{"image_size": 32, "crop_scale_min": 0.4, "method": "moco_v3", "width": 192, "projector_hidden_layers": 2, "lr": 0.0015, "orthogonalizer": "newton_schulz_5", "magnitude_pruning": 0.3}
Rows from block 4 of a small self-supervised image encoder, named by matrix and row number. Rows with one number belong to one neuron. Each number is 50 + 15 x the weight over its row's rms, rounded and kept within 0 to 99. All counts start at 0.
Before each neuron's rows are labels from the 100 images, of 14848, where the neuron reaches its highest value: "peak on" is the class under the peak. Only what is clearly more common there than usual is listed. The data: small charts drawn from random numbers. In brackets: how many of the 100, against the usual share in percent.
# fc1: MLP up (model.blocks.4.mlp.fc1.weight, 384x192), inputs 96-191
# fc2: MLP down (model.blocks.4.mlp.fc2.weight, 192x384, transposed), outputs 96-191

peak on: legend (26 vs 0.7)
fc1.62:55 56 50 50 32 50 50 61 41 50 72 22 80 35 29 50 50 59 43 50 73 44 65 68 50 58 50 70 46 50 76 23 54 64 70 38 50 57 50 50 55 36 66 50 73 67 66 50 68 27 50 50 68 36 50 00 73 59 50 66 50 50 83 50 52 50 61 61 83 30 80 31 50 47 37 64 72 43 50 50 73 73 50 35 50 09 32 50 17 41 39 39 49 50 31 50
fc2.62:65 49 46 63 74 50 22 60 30 50 62 50 19 35 31 50 72 48 72 50 33 66 41 45 73 37 50 25 72 50 44 27 36 45 41 50 50 50 62 45 67 50 46 38 38 50 52 50 44 65 50 50 30 50 50 94 30 44 59 43 50 83 32 68 50 50 50 58 15 67 50 71 50 54 50 50 58 44 70 62 26 50 50 54 60 74 50 67 54 50 67 50 50 56 63 50

peak on: legend (40 vs 0.7)
fc1.193:38 31 44 50 50 45 59 50 50 71 31 50 68 50 50 31 62 65 59 79 56 74 47 52 81 50 50 50 47 48 50 38 64 46 50 59 30 50 42 76 73 61 50 50 41 47 19 44 62 65 50 50 48 50 50 50 48 29 27 50 34 50 22 50 56 59 50 26 50 50 50 67 25 86 46 83 50 56 50 66 28 50 50 59 50 17 52 50 50 45 50 68 50 78 87 39
fc2.193:50 50 41 62 40 63 50 50 33 82 47 50 44 57 43 53 50 41 50 50 63 50 50 72 46 70 50 50 55 33 50 43 38 50 50 50 38 46 70 50 50 50 30 50 60 67 50 15 39 21 74 50 32 50 50 11 63 52 62 50 67 54 55 54 73 63 50 66 28 50 58 44 65 50 38 50 58 40 50 20 59 68 50 45 54 67 50 50 48 33 37 50 33 22 45 50

peak on: data marks (50 vs 20.7)
fc1.318:50 50 50 23 56 50 88 73 35 50 50 45 50 40 53 50 50 57 44 50 66 58 49 63 50 33 30 53 00 50 50 42 34 50 60 81 46 12 58 82 51 75 37 50 39 44 50 56 50 76 15 50 53 82 28 46 50 68 50 56 50 50 21 50 32 50 50 28 50 59 67 50 50 60 13 50 57 50 20 61 50 50 81 48 17 66 50 23 36 50 50 24 54 31 49 53
fc2.318:68 27 36 50 50 78 52 47 55 50 91 80 31 61 44 37 77 99 50 32 00 52 69 50 48 50 37 61 97 41 86 56 59 50 50 50 74 30 72 47 47 33 62 50 50 50 58 58 50 50 70 55 53 24 50 62 50 09 74 50 42 54 58 50 55 48 68 50 50 50 28 50 50 41 38 40 50 46 46 42 50 70 34 38 54 60 59 74 47 39 42 50 35 50 43 47

peak on: data marks (60 vs 20.7)
fc1.280:50 91 50 50 50 50 57 67 21 51 54 66 50 88 50 35 69 17 27 59 67 28 32 59 50 74 50 57 39 62 40 12 62 31 44 28 67 50 39 05 37 50 27 50 44 39 50 50 68 40 37 59 47 61 37 23 44 47 81 75 51 32 50 50 58 39 50 50 50 60 38 29 63 94 41 50 71 31 50 60 67 50 68 78 31 35 41 47 47 66 50 50 55 33 50 48
fc2.280:50 33 50 42 40 58 50 50 53 71 50 24 50 46 68 69 36 50 49 58 50 50 50 50 50 40 58 62 50 44 57 56 48 54 59 45 50 50 54 41 50 29 50 38 50 50 41 37 50 59 50 44 41 61 50 32 50 50 50 50 50 39 50 50 50 54 59 82 47 70 46 50 46 50 72 94 50 50 50 56 88 13 50 36 57 50 67 18 20 50 50 56 68 50 61 50

peak on: legend (49 vs 0.7)
fc1.137:50 54 53 28 70 81 56 62 09 42 50 50 50 63 39 57 50 25 34 34 67 53 50 84 69 45 86 60 50 68 55 50 14 58 93 50 58 53 50 50 50 50 28 62 50 50 31 37 79 52 65 50 14 37 50 53 50 78 71 42 50 34 50 18 50 50 31 34 39 58 55 22 62 64 50 44 47 24 56 50 91 25 50 50 46 50 50 60 45 50 39 69 46 49 46 50
fc2.137:23 76 50 42 50 32 50 50 46 30 55 52 71 53 55 32 66 15 50 62 34 80 70 50 07 50 29 70 27 50 73 50 50 50 54 66 25 51 50 64 63 50 76 39 50 50 50 39 25 55 46 50 44 48 60 27 53 50 50 50 50 67 50 72 70 50 50 50 31 50 54 68 50 51 56 57 50 50 67 42 50 72 49 30 80 57 23 57 74 43 35 37 50 56 50 72

peak on: legend (65 vs 0.7)
fc1.211:37 26 50 29 66 15 67 50 38 50 71 67 50 51 50 41 41 65 50 65 67 50 50 50 37 50 50 87 50 40 50 37 50 49 73 72 50 90 50 60 46 50 50 42 50 60 70 81 69 65 50 50 71 50 74 34 50 42 50 50 26 50 29 59 50 65 36 26 87 36 77 66 34 73 45 66 16 26 64 50 50 71 66 24 13 24 27 50 50 50 40 62 66 64 50 21
fc2.211:51 50 25 56 74 57 58 42 50 39 50 53 26 79 50 22 70 50 44 53 50 50 54 37 77 50 25 55 50 28 50 16 75 76 40 38 16 50 42 50 25 36 50 59 43 56 37 38 48 50 40 70 19 52 50 50 50 50 36 50 57 78 50 65 38 47 40 60 27 63 50 45 52 50 50 46 70 58 58 40 41 79 70 50 52 51 26 69 32 99 50 41 42 33 50 50

peak on: data marks (74 vs 20.7)
fc1.136:31 34 50 69 50 34 35 50 63 50 35 47 50 52 54 68 50 08 41 50 54 50 57 64 36 50 50 50 85 77 36 50 67 34 50 52 65 50 51 23 47 31 62 45 69 50 50 48 50 26 51 28 33 14 70 31 73 50 53 06 72 50 50 50 50 60 52 46 39 50 63 50 50 60 50 50 65 27 50 50 20 23 68 50 71 50 13 99 74 34 53 50 50 50 54 50
fc2.136:68 50 71 61 50 67 47 47 51 54 53 80 48 49 44 39 50 75 43 30 27 50 50 50 50 51 21 32 56 59 63 40 61 60 63 45 72 35 50 72 71 76 53 50 50 66 58 50 12 70 50 59 28 44 50 73 55 32 60 50 48 17 36 42 47 50 67 50 50 50 19 30 46 50 21 50 61 47 50 62 50 66 38 50 21 50 74 20 36 50 76 81 48 50 66 30